From a checkpoint of a small self-supervised audio encoder (BEST-RQ).
Model: log mel input, arch transformer, norm rmsnorm, layers 12, width 160.
Training: muon at rate 0.0016, 15600 steps, batches of 256.
Data: trained on synthesised imitations of 52 everyday sounds, one a clip, 39062 training examples, 102.2 epochs.
Rows from block 3 of a small self-supervised audio encoder (BEST-RQ), named by matrix and row number. Rows with one number belong to one neuron. Each number is 128 + 24 x the weight over its row's rms, rounded and kept within 0 to 255. All counts start at 0.
After each neuron's rows are labels from the 100 clips, of 14848, where the neuron reaches its largest size: "strongest on" is what is common among them; "loudest" is the band of the loudest frequency at the time of the peak. Only what is clearly more common there than usual is listed. The data: synthesised imitations of 52 everyday sounds, one a clip.
# gate: MLP gate (model.blocks.3.mlp.gate.weight, 640x160), inputs 0-39
# fc1: MLP up (model.blocks.3.mlp.fc1.weight, 640x160), inputs 0-39
# fc2: MLP down (model.blocks.3.mlp.fc2.weight, 160x640, transposed), outputs 0-39

gate.368 [119 114 118 111 114 141 135 100 162 151  91 149 176 111 124 115  95 137 158 129 126 126 101 178  91 117 108 108 130 147 139 124 162  96 116 125 130 100 152 149]
fc1.368 [ 87 105 158 110  71 100 136 100 135 102 145 114 166  89  69 131 110 119 161 146 115  91  88 124 142 126 147 120 112 154 144 111 114 105 131 140 140  98 147 145]
fc2.368 [132 123 139  75  98  96 140 142 171 142  88  98 119  79 143 170 110  64 122 156 149 121  92 128 165 175 133  92 102 123 117 144  64 170 109 135 123 163 112 131]
strongest on: nature; stream
loudest: 1000 to 2000 Hz

gate.637 [139 136 110 128 142  91 122 111  71 120 139 116 134 128 132 122  96 165 127 145 141 103 105 123  75 155 152 117 117 126 145  80 159  90 167 146 133 134 105 164]
fc1.637 [134 119 127 144 162 174 137 123 172 186  81 133 143 134 139 173 111 113 110 112 107 116 107 148 152  99 121  89 146 116 118 157 133 177 107 123 136 155 148  79]
fc2.637 [127 120 116 133 187 114 147 121 111 123 111 122 113 171 153 166  96 145 154 138 128 140 156 119 132 114 132 145 141 138 103 131 159 144 111 155 136 181 114  80]
strongest on: nature; fire crackling
loudest: 2000 to 4000 Hz

gate.329 [166 113  97 174 121 106 141 151 130 128 130 135 128 109 115 193 145  97  82 135 124 155 139 123 123 141 150 114 138 123 151 120 126  96 164 143 138 139 108 107]
fc1.329 [121  96 166 117 104  51 132 147 158 108 138 130 112 133 170 118 151 131 118  84 103  96  95 137 102  58 139 151  98 154 115 119 113 130 138 106 183 104 120 138]
fc2.329 [ 89 131 123 113 118 159 156 181 124 134 118 130 130 103 135 159  95 158 153 148 142 112 144  96 152 175 159 107 135 129 129 160 120 124 102 136  77  71 120 147]
strongest on: music; drum roll
loudest: 250 to 500 Hz

gate.210 [148  98 134  97 135 146 137 122 100 142  99 118 141 140 100 124 157 121 121  87 140 149  98 122 148 111 142 110 112 157 147  99 115 109 123 118 127 135 146 125]
fc1.210 [114 142 144 113 135  55 122 125 183 137 154 110 129 109 144 116 122 123 183  93 158 100 147  91 128 123 104 129 153 150 147 139 130 139 100 143 141 105 106 146]
fc2.210 [113 110 183 112  93 143 107 106  55 138 142  88 157 130  99 149  94 143 152  97 131 105 148 156 122 118 110 128  97  87 159 128 127  98 161 120 110 140 100 156]
strongest on: music; drum roll
loudest: 250 to 500 Hz

gate.520 [127 100  99 104 148 173 107  85 147 149 140 129 142 136 124 124 111  85 121 147 137 118 116 136 106 148 166 142  74 145 141 115 150 114 124 143 132 122 111 133]
fc1.520 [127 151  88 104 140 146 140 182 143 154 158 137  88  74 151 165 156 110 124 126 106 157  99 129 105 152 143 129 109 161 131 117 100 142  89 120  90 137 110 117]
fc2.520 [113 118 134 110 147 176 193 176  98 121 146 119 130 177 124 122 139 111 124 118 148 136 144 142 163 109 146 135 123 122 136  64 128 107  75  95  99 138 133 122]
strongest on: animals; meowing; howling
loudest: 500 to 1000 Hz

gate.346 [ 96 121 108 119 124 142 161 145 142 127 138 112 117 164 132 114 116 156 160  94 158 180 151 138 180 198 166 126  89 138  96 111 147 134 107 102 196 132 130 167]
fc1.346 [138 137 108 107 152 168 124 172 148 118 132 133 118  86 119 160 160 130 113 101 125 142 133 115 134  99 156 134 121 130 128 120 106 136 139 108 121 112 153 111]
fc2.346 [144 103 147 165 120 116 157  97 165 127 105  91 130 112 120 117  91 142 109 143 171  87 122 104 140 142 132 135 152 140 101 127 166 144 130 105 118 143  98 147]
strongest on: nature; stream
loudest: 2000 to 4000 Hz

gate.318 [109 152 127 159 134 114  93 130 142 129 106 121 112 130 119 104 149 150 132 119 183 167 104 121  81  96 129 133 118 140 140 150 128 125 116 138 145  83 147 142]
fc1.318 [ 94 119 119 133  96 109 160 108 183 125 113 166 155 138 126  85 146 120 127 136 156 152 109 127 132 128 110 106 115 163 117 121  95 162 156 121 142  89  91 112]
fc2.318 [135  91 144 136 114 109 136  96 125 133 132  66 111 168 109 133 147 153 108 151 125 152 120 136 135 119 116 153 109 169  88 151 103 147 128 129 107 129  60 129]
strongest on: nature; group: people; white noise
loudest: 500 to 1000 Hz

gate.527 [159  91 101 171 152 152 121 173 150 148 118 122 137  88 115 130 122 115 112 107 135 105 154 106 120 126 123 128 113 115 159 141 134 146  94 114 113 146 121 130]
fc1.527 [124 129 137 146 147 127 124 162 136 126 128 145 186 144 140 116 147 146 113 102 152 151 108 150 196 168 173 141 128 129 115 126 143 120 133 128 151 104 136 129]
fc2.527 [110 143 108 162 146 119 101 121 122 119 144 115 133 167 176 136 117 164 128 180 122 142 122  96 138 118 148 155 102 146 125 115  92 100 110 137 152 145 151 154]
strongest on: music; drum roll
loudest: 1000 to 2000 Hz

gate.54 [129 116 178 178 141 180 148 141 126 101 143 161 103 119 167  87 179 130 134 109 133 106 134  64 120 138 156 129 118 108  99 119  93 169 140 136  91  83 149 132]
fc1.54 [127 129 181 151 122 161 137 116 121 121 137 162 123 110 158  95 168 136 151 100  97  96 153 144 123 130 157 141 148 100 129 129 110 163 127 142  78 148 152 130]
fc2.54 [181 114  92 132 106 156 150 145 135 116 123 128 178 131 121 131 141 139 198 146 137 131 141 224 114 113 114 144 174 117 171 129 106  89 135 107 115 151 106  82]
strongest on: machines and effects; helicopter; muffled (low-pass)
loudest: 500 to 1000 Hz

gate.282 [121 115 112 164 143 181 139 174 138 109 119 183 153 158 146 139 181 129  82 123 124 116 117 171 125 134 155 130 135 111 103 144 126 120 134 135 138 129  80 114]
fc1.282 [ 75 150 137  89 164 102 109  86 124 118 134  85 135 131 149  69 114 132 124  97 150 137 129 102 147 128 146 147 115 152 119 128 127 114 108 145 137 129 148  97]
fc2.282 [119 148 161 144 160 124 120 112  95 138 129 119 135 143 132 129 127 143 116 130 121 102 115 131 127 134 173 114 118 121 158  71 159  83 110 138 121 177 158  95]
strongest on: signals; siren
loudest: 500 to 1000 Hz

gate.383 [140 127 123 149 108 141 104  96 127 155 116 135 107 144 104 123 141 122 136 140 126 153 145 120 134 121 128 134 145 159 140 130  97 101 132  89 128 156 153 130]
fc1.383 [128 129 118 148 119 144 106 115 128 128 135 166  76 128  76 126 136  99 180 138 110 156 182 121  86 151 114 105 109 130  92  90 125 125 153 145 124 145 108 143]
fc2.383 [134 144  98 158 109 154 113 102 115 146 149 142  72 103 119 151  98 167 154 138 152 110  88  84 104 143  87 114 130 138  85 104 126  94 167 166 137 144 168 125]
strongest on: music; drum roll
loudest: 250 to 500 Hz

gate.301 [105  79 137 161 146 109 117 147 145 148 119 116 128  80 115  90 124 142 104 113  79 119 115 150 135 108 151  56 151  90 105 146 153  91 142 118 116 127 140 118]
fc1.301 [175  99  81 113 119 180 137 129 100 155 129 118 126 145 169 119 128 124 136 129 132 129 156 168 145 128 102 125 170 162 164  93 106 146 131 109 129 110 176 123]
fc2.301 [121  84 131 139 136  89 110 145  78 127 121 130 125 124 137 138  92 110 136 120 173  95  88 115 120 115 144 143 144 144 145 139 143 154 107 116 153 135 102 146]
strongest on: machines and effects; sawing
loudest: 2000 to 4000 Hz; 1000 to 2000 Hz

gate.602 [117 147  96 166 202 120 132 179 159 104 143 147 145 119 103 175 124 169 148 122 149 108 156 125 161 121 100 115 111 153 110 161 149  81 132 143 149  92 142 120]
fc1.602 [111 106 159  98 111 124 142 112 147 126 152 180 111 131 121 133  87 107 120 143 130 153 119 107 122 127 155  97 107 130  82  93 105 115 105 130 134 178 122 148]
fc2.602 [135 161 129 137 142 114 117 198 147 122 148 129 130 127 161  87 147 135  88 151  75 172  87 124 142 153 144 131 119 155 125 146 155 117 143 157 143 118  96 136]
strongest on: machines and effects; sawing
loudest: 2000 to 4000 Hz

gate.40 [129 133 127 106 124 136  92 107 136 105 119 123 136 134 124 106 124 171 121 119  80 177 140 131 128 124 143 107 154 134 161 184 123 133 126  88 101 120  61 167]
fc1.40 [130 198 136  90 177  83 146 145 103 118 124 106 168 169 149 128 104 148 126  82 117 153 139 134 156 161 113 161 100 149 114  99 132 162 140 151 143 110 105 103]
fc2.40 [152  97 141 159 141 123 148 152  87 141 112 140 132 112 150  86 122 153 150 160 174 108 145 107 117  86  97 120 106 131  98 122 131 107  99 162 142 108 169 126]
strongest on: animals; crickets; signals
loudest: 2000 to 4000 Hz

gate.179 [127 142 141 134 139 167 137 154 129 115 132 120 100 136 138 125 101 105 138 173 128 144 115 158 124 122 183  46 111 104 126 131 141 107 134 127  99 159 148 165]
fc1.179 [124 117  90 108 122 110 129 150 162 134 146 146 138 140 156 124 138  95 124 138 117 113  99 136 130 171 115 103 175  68 120 153  71 110 133  74 129 104 131 138]
fc2.179 [ 78 166 161 134 119 148 141 102 114 122  76 124 116 129 113 133  74 141 127 166 152 162 131 158 101 143 144 157 125  99 137 146 121 123 141 145 117 119 125 127]
strongest on: signals; siren
loudest: 1000 to 2000 Hz

gate.485 [173 132  95 106 134 155 145 114 140 117 105 138 103 151 129 111 130 137 113  96 118 111 125 102 149 195 110 149 135 147 106 144 137 146 126 117 166 115 165  98]
fc1.485 [155 105 125 110 108 146 126  88 166 103 125 169 105 121 123 105 130 106 101 144 117 132 137 132 168 156 120 140 130 168 103 161 115 159 101 115 123 122 137 116]
fc2.485 [103 115 157 118  75 109 133 140 133 152 162 101 100  97  96 114 122 112 100 143 116 168 124 183 122  89 135 139 114 100 149 105 119 107 129 139  67 143 107 112]
strongest on: machines and effects; helicopter
loudest: 250 to 500 Hz

gate.212 [117 100 118 127 151 121 158 152 131 181  53 119  93 129 121 137 110 117 160  83  73 127  96 134 106 155 110  67 130 112 137 108 155  91 105 159 135 128 115 146]
fc1.212 [ 85 130 123 162  95 114 105  77 145 155 128 130 123 118 100 116 158 127 107 143  94 123 127 120 135 108 106  99 105 124 108  70 144 124 157 164 116 140 119 121]
fc2.212 [107  96 125 132 103 132 119 135 117 112 171 113 137 136 125 141 122 121  86 139 147 153 139 131 163  98 128  87 135 112 160  98  84 121 137 182 121 122  97  79]
strongest on: animals
loudest: 250 to 500 Hz

gate.115 [143  64 132 175 157 161 149 174 174 145 126  98  99 128 121 145  91 128 134 123  86 147 105 136  95 158 134 125 126 121 115 136 110 118 112 116  98 101  95 139]
fc1.115 [147 112 111 160 160 107 116  94 146 110 162  99 143 134 138  91 111 138 126 135 159 122 110  97 138 122  93  93 127 129 191 133 141 146 134 136 106 152  87 130]
fc2.115 [143 120 125 129 139 132  87 119 130 127 167 151  76 107  99 126 163 105 129 144 136 125 134  70 144 141 113 105 112 108 122 138 145 119 117 119 145 106 147 136]
strongest on: animals; crickets
loudest: 1000 to 2000 Hz; 4000 to 8000 Hz

gate.428 [138 166 120 148 129 131 115 126 143 177 118 128 101 114 113 195 121 106 155 124 103 160 104 122 133 145 124 129  86 136 135 103 139 117 103 173 150  83 150 186]
fc1.428 [150 104  80 110 129 124 113 102 119 113 124 114 160  91 157 169 133 122 133 145 115 101 142 161 123 120 119 174 109  94  88 147 150 114  91 144  96 130 149 121]
fc2.428 [128 116 133 119 124 139 151  98 156  92 120 162 136  94 107 157 107 100  93 131 167 134 118 133  58 110 133 141 183  98 124 128 109 102  96 139 130 110 107 153]
strongest on: music; melody; howling
loudest: 250 to 500 Hz